{"model": "image embedding model", "dataset": "analogue clock faces", "train_examples": 97500, "image_size": 64, "crop_scale_min": 0.8, "horizontal_flip": false, "translate": 0.06, "color_jitter": 0.1, "targets": ["marks"], "num_classes": 4, "embedding_dim": 64, "arch": "vit", "norm": "rmsnorm", "norm_position": "sandwich", "hidden_act": "swiglu", "mlp_ratio": 3, "head_dim": 64, "fused_qkv": true, "bias": "none", "qk_norm": false, "parallel_block": false, "inner_norm": false, "patch_size": [8, 8], "conv_stem": false, "layers": 8, "width": 384, "positions": "relative_bias", "pooling": "mean", "am_softmax_margin": 0.2, "am_softmax_scale": 16, "init": "trunc_normal_002", "optimizer": "adamw", "learning_rate": 0.0014, "beta1": 0.95, "beta2": 0.95, "eps": 1e-08, "max_steps": 13200, "batch_size": 256, "epochs": 34.7, "lr_schedule": "wsd_sqrt", "decay_fraction": 0.4, "final_lr_fraction": 0, "warmup_steps": 660, "weight_decay": 0.0}
Rows from block 4 of a small image embedding model, named by matrix and row number. Rows with one number belong to one neuron. Each number is 50 + 15 x the weight over its row's rms, rounded and kept within 0 to 99. All counts start at 0. After the name is the row's rms in percent of the matrix's.
After each neuron's rows are labels from the 100 images, of 14848, where the neuron reaches its largest size: "strongest on" is what is common among them. Only what is clearly more common there than usual is listed. The data: analogue clock faces.
# gate: MLP gate (model.blocks.4.mlp.gate.weight, 1152x384), inputs 55-109
# fc1: MLP up (model.blocks.4.mlp.fc1.weight, 1152x384), inputs 55-109
# fc2: MLP down (model.blocks.4.mlp.fc2.weight, 384x1152, transposed), outputs 55-109

gate.567 092:42 45 42 65 31 62 41 49 36 43 38 54 64 59 48 36 50 00 76 66 46 50 26 50 66 42 35 47 47 51 51 06 46 64 37 56 36 39 52 55 57 49 54 51 32 40 20 56 53 44 82 55 44 49 28
fc1.567 086:32 60 66 54 18 18 28 56 71 54 33 52 30 45 56 57 39 45 14 61 34 42 48 61 56 56 58 66 58 47 25 44 21 62 46 40 49 42 39 81 59 58 41 51 57 68 50 45 61 48 24 43 13 41 53
fc2.567 092:59 64 45 58 52 41 70 50 59 25 29 69 62 51 64 38 51 58 47 47 52 36 52 78 63 32 58 74 55 62 48 48 61 57 32 75 67 35 60 62 43 28 25 49 30 68 57 63 42 65 42 42 70 49 55
strongest on: dots

gate.713 110:30 45 44 22 64 63 75 49 32 33 55 74 52 65 36 25 59 37 50 62 41 58 43 31 44 42 48 35 55 52 18 39 38 65 61 35 66 87 38 35 34 44 59 65 45 28 33 51 73 52 60 54 51 70 68
fc1.713 108:68 76 53 74 26 36 33 56 63 50 48 30 66 40 53 66 40 38 58 30 69 28 62 65 61 43 60 46 39 39 69 48 74 18 40 78 24 11 55 61 57 58 50 28 51 61 47 48 11 43 59 42 39 33 23
fc2.713 106:38 27 51 67 30 37 62 49 55 35 68 89 53 54 64 25 53 25 36 72 32 30 41 40 57 40 51 70 53 47 40 24 65 50 61 41 59 50 39 68 48 55 55 82 37 43 28 35 40 37 52 40 45 42 39
strongest on: numerals

gate.351 107:45 41 57 53 77 47 87 38 30 42 57 54 46 59 23 48 54 43 60 27 58 55 45 21 30 34 38 30 54 68 61 57 67 55 57 33 59 39 37 30 61 43 76 41 41 54 31 57 72 31 52 49 73 67 71
fc1.351 108:83 54 52 57 65 09 54 57 63 45 55 39 51 50 31 83 49 78 26 20 80 60 48 61 54 41 58 25 35 55 58 67 60 39 48 39 46 41 47 48 54 52 63 35 46 61 57 59 39 61 38 43 68 64 46
fc2.351 104:64 30 53 75 46 59 56 49 45 50 38 72 51 42 49 52 56 54 75 58 50 64 33 73 62 38 36 61 41 51 56 39 60 63 36 15 59 26 56 45 65 52 47 46 49 45 54 56 43 41 60 59 54 65 42
strongest on: dots

gate.185 099:21 55 52 56 43 42 61 42 50 18 37 52 53 47 48 36 65 03 57 39 61 35 44 64 46 45 40 36 50 64 26 46 81 59 54 67 58 74 38 66 61 45 42 69 51 49 34 44 36 41 64 51 30 69 54
fc1.185 093:26 68 78 54 24 60 57 44 35 48 23 45 20 51 39 40 45 31 61 70 17 48 27 44 54 45 71 71 56 44 58 42 44 44 47 44 44 61 65 68 50 37 73 69 51 67 48 43 62 57 50 42 37 48 47
fc2.185 098:57 31 70 36 58 40 53 37 74 65 51 66 37 26 81 47 42 83 32 32 52 38 62 45 36 62 48 75 70 69 37 68 42 51 58 56 73 34 47 32 55 46 28 44 37 63 47 35 57 48 27 36 39 55 72
strongest on: dark face

gate.754 100:51 67 57 59 51 33 52 72 49 47 57 26 51 73 55 44 63 40 48 34 44 60 34 52 46 31 29 06 62 41 53 32 83 49 54 56 21 54 37 52 66 38 55 36 42 39 29 51 36 12 58 56 50 65 28
fc1.754 084:50 41 53 38 64 66 63 39 44 49 55 59 34 50 35 27 38 74 57 55 55 36 62 27 56 29 61 82 40 48 60 52 19 37 36 40 58 27 50 35 74 48 45 49 41 68 50 47 64 62 39 51 77 55 66
fc2.754 094:77 38 67 79 39 11 36 41 87 52 47 54 68 36 48 52 31 66 15 51 38 68 54 64 60 59 35 70 58 39 60 56 44 35 60 38 55 24 64 53 67 81 79 38 41 46 61 48 26 40 26 46 60 39 31
strongest on: dark face

gate.506 092:29 65 55 36 56 38 57 61 35 31 48 50 40 33 52 26 64 00 57 54 60 43 47 46 37 33 84 34 52 67 39 14 71 30 18 64 45 61 29 49 51 46 49 73 29 53 26 49 42 42 74 62 35 74 49
fc1.506 081:61 15 45 50 46 46 49 60 58 51 59 67 81 58 50 60 67 70 34 55 61 50 55 55 47 50 18 54 43 31 42 73 45 45 70 39 57 40 41 21 78 57 58 31 59 38 40 47 69 28 41 39 62 43 61
fc2.506 080:22 56 50 41 64 46 43 47 32 36 59 23 69 35 68 61 45 40 53 34 53 58 47 42 42 57 61 44 41 52 70 46 76 15 68 74 49 77 68 39 41 37 16 62 82 55 66 45 57 68 60 54 59 39 71
strongest on: dots

gate.324 105:30 56 25 78 44 40 74 58 68 49 63 56 49 70 59 22 65 30 50 55 30 75 22 62 65 33 46 52 71 48 44 38 65 64 45 37 47 64 30 73 55 52 37 49 24 30 34 31 61 31 57 72 30 49 40
fc1.324 100:76 37 49 38 65 60 55 44 38 64 68 38 69 48 60 50 54 63 66 46 86 15 66 39 24 54 39 46 35 40 57 48 49 43 44 55 41 14 58 16 62 38 62 36 54 56 41 80 42 52 64 28 76 44 54
fc2.324 102:41 49 48 40 51 67 49 58 42 47 45 51 78 54 36 42 40 42 58 79 22 56 45 49 42 60 47 41 53 22 64 15 60 37 66 65 56 82 61 54 40 78 63 63 53 36 50 31 62 32 50 69 31 26 35
strongest on: dots

gate.662 109:53 48 20 36 56 49 68 69 32 38 79 50 84 74 71 36 77 28 53 59 28 50 43 49 55 29 41 26 36 33 57 51 64 60 71 66 30 52 48 45 48 62 52 39 52 18 46 41 35 27 63 57 64 50 39
fc1.662 111:31 70 44 49 54 29 51 44 50 36 51 39 73 56 28 47 59 49 46 26 42 39 81 52 20 56 29 31 56 35 54 88 65 44 62 55 34 44 43 55 84 56 22 28 75 58 74 50 28 50 34 24 46 53 52
fc2.662 115:44 30 64 79 47 50 58 36 53 39 35 75 71 41 45 41 36 44 47 52 50 57 47 63 82 46 39 62 39 42 56 32 59 38 48 42 77 23 62 57 70 72 56 36 20 54 54 55 72 46 58 65 66 39 55
strongest on: dark face; four ticks

gate.603 110:44 62 42 65 31 40 34 59 50 45 59 49 51 64 76 65 50 38 51 39 30 59 48 60 64 24 36 32 57 27 50 47 71 61 61 64 30 38 66 62 54 47 46 46 68 35 43 45 11 50 71 51 73 42 24
fc1.603 103:54 46 32 51 51 45 47 68 51 48 65 35 59 76 70 49 47 46 46 39 21 69 41 52 69 49 55 17 53 24 42 45 68 75 50 76 23 54 59 61 41 48 30 41 32 21 53 51 18 17 44 50 58 43 11
fc2.603 107:25 57 38 47 63 65 53 64 32 55 72 30 60 66 48 34 64 27 86 59 35 42 32 37 38 27 44 17 39 50 51 30 61 47 44 58 25 65 46 36 59 36 43 56 57 37 32 37 49 42 78 73 41 48 42
strongest on: dark face

gate.413 112:37 54 46 39 44 58 52 82 39 63 75 27 34 67 74 25 63 39 60 72 59 50 52 41 58 29 43 42 42 43 41 23 52 47 34 50 07 36 38 44 56 50 67 56 49 34 31 53 33 38 68 60 67 41 14
fc1.413 111:60 43 61 55 60 46 54 15 46 45 21 67 50 33 36 67 22 63 52 37 52 39 58 56 50 57 57 60 37 48 75 62 42 27 70 44 88 57 75 44 57 63 50 43 41 87 78 42 71 70 52 62 46 59 75
fc2.413 112:39 48 51 56 23 16 79 50 66 47 65 59 69 58 79 20 54 52 37 76 32 19 47 36 44 53 25 51 51 24 48 52 67 58 66 61 74 44 55 57 48 55 36 58 52 30 45 50 40 27 45 20 55 30 50
strongest on: numerals

gate.362 100:22 75 49 61 69 47 59 76 73 63 77 35 44 59 55 00 85 53 45 62 44 58 52 30 36 48 59 52 42 48 39 20 64 68 31 51 20 49 22 50 61 53 48 64 51 22 28 52 57 19 43 65 54 29 34
fc1.362 103:51 34 38 51 27 54 62 16 26 34 18 85 55 34 40 73 11 38 68 27 54 27 55 61 51 68 35 47 52 36 74 67 56 42 49 40 91 42 79 65 39 58 39 38 38 80 65 34 55 69 71 45 43 53 77
fc2.362 105:33 52 39 39 62 53 79 57 47 64 50 54 79 42 74 26 54 56 59 69 47 18 51 45 33 63 50 35 38 32 44 35 80 61 50 61 57 72 37 48 48 59 43 58 65 22 60 42 43 30 58 58 31 20 42
strongest on: numerals

gate.491 104:27 65 29 80 34 44 70 57 58 48 51 55 53 56 49 18 46 00 62 43 40 55 32 41 56 51 47 45 73 49 54 09 68 54 39 44 59 53 31 73 52 53 43 41 29 26 28 37 63 34 57 62 31 34 48
fc1.491 100:65 34 48 39 81 65 64 59 33 66 68 35 74 64 68 54 64 76 59 42 80 18 58 44 33 46 41 51 33 42 61 64 67 51 45 59 40 30 62 17 57 39 61 44 61 58 52 80 52 37 59 51 76 40 44
fc2.491 112:42 51 43 30 51 72 51 71 41 56 56 44 80 44 49 41 43 50 59 73 23 55 43 37 45 72 43 32 40 24 66 33 64 45 63 45 57 78 49 63 44 62 39 49 62 31 56 30 50 31 50 47 32 29 48
strongest on: dots

gate.497 086:31 73 68 39 30 28 55 35 59 33 42 45 60 42 52 36 34 39 67 63 50 36 52 59 26 26 65 39 59 39 33 40 66 53 45 71 47 32 37 31 76 52 30 58 43 51 23 34 48 33 69 75 34 55 41
fc1.497 077:51 42 46 46 66 64 44 54 60 24 57 59 49 40 63 35 57 30 53 55 28 74 56 48 79 48 54 59 56 68 47 41 41 33 57 56 47 76 49 61 30 50 57 72 46 48 60 44 33 61 59 35 68 56 48
fc2.497 084:37 66 41 73 38 47 40 49 42 53 51 30 53 61 24 78 55 48 33 72 42 47 51 59 40 56 52 20 22 30 74 76 28 37 54 36 36 54 64 67 46 68 74 51 48 49 60 37 36 50 34 24 53 67 42
strongest on: dots; dark face

gate.286 106:56 44 28 53 40 67 47 62 58 48 76 44 54 60 55 40 78 25 64 50 42 75 32 45 50 21 17 34 53 51 41 41 63 64 66 64 24 49 45 34 58 53 67 55 56 22 27 45 37 41 65 53 75 66 23
fc1.286 101:62 50 42 41 53 41 48 14 58 40 35 66 66 37 41 66 31 51 45 16 72 46 82 84 40 51 51 35 42 61 41 72 49 33 67 58 62 66 65 31 52 55 10 34 56 61 63 43 27 75 54 64 21 51 53
fc2.286 120:47 49 35 67 27 37 63 58 53 40 59 57 72 73 39 22 55 32 49 76 27 47 32 33 57 41 26 35 40 42 55 14 70 56 47 56 49 45 45 63 58 53 54 58 27 34 31 49 47 23 54 30 57 44 38
strongest on: numerals

gate.458 105:43 60 27 57 54 74 54 71 41 63 56 48 73 68 54 32 73 47 57 68 34 54 33 28 62 54 53 27 39 41 64 33 60 67 62 37 41 59 49 37 41 57 76 38 64 00 28 50 55 43 63 58 59 23 42
fc1.458 105:51 56 68 54 30 30 37 42 42 28 29 55 21 45 40 54 44 28 57 45 65 47 55 68 47 39 60 68 54 60 43 47 44 44 16 62 46 28 60 62 79 56 41 67 32 81 41 59 45 47 60 43 36 86 50
fc2.458 111:60 30 35 68 25 52 73 62 62 46 47 69 77 59 84 34 62 48 51 65 32 43 38 40 67 51 45 54 54 38 30 31 64 85 64 61 57 42 38 68 45 56 47 39 51 19 47 46 49 49 46 38 53 17 40
strongest on: numerals

gate.556 100:32 46 54 52 86 73 76 39 22 41 46 61 50 33 25 45 50 50 57 38 55 27 54 31 39 66 53 49 34 66 59 47 48 38 49 34 66 21 56 23 57 56 56 53 41 52 42 58 62 55 59 20 67 62 71
fc1.556 107:39 57 45 59 25 66 38 70 48 68 62 39 52 78 67 28 58 22 63 76 39 44 24 47 52 31 51 55 56 39 48 23 65 49 52 53 40 64 46 60 55 39 47 62 61 32 37 39 47 26 56 68 32 37 33
fc2.556 101:53 64 47 39 69 50 55 32 18 50 59 39 45 68 39 30 33 31 57 65 62 47 63 39 42 52 49 61 52 46 61 64 19 16 44 55 52 48 74 44 32 45 76 30 41 64 63 65 46 61 59 66 72 33 37
strongest on: numerals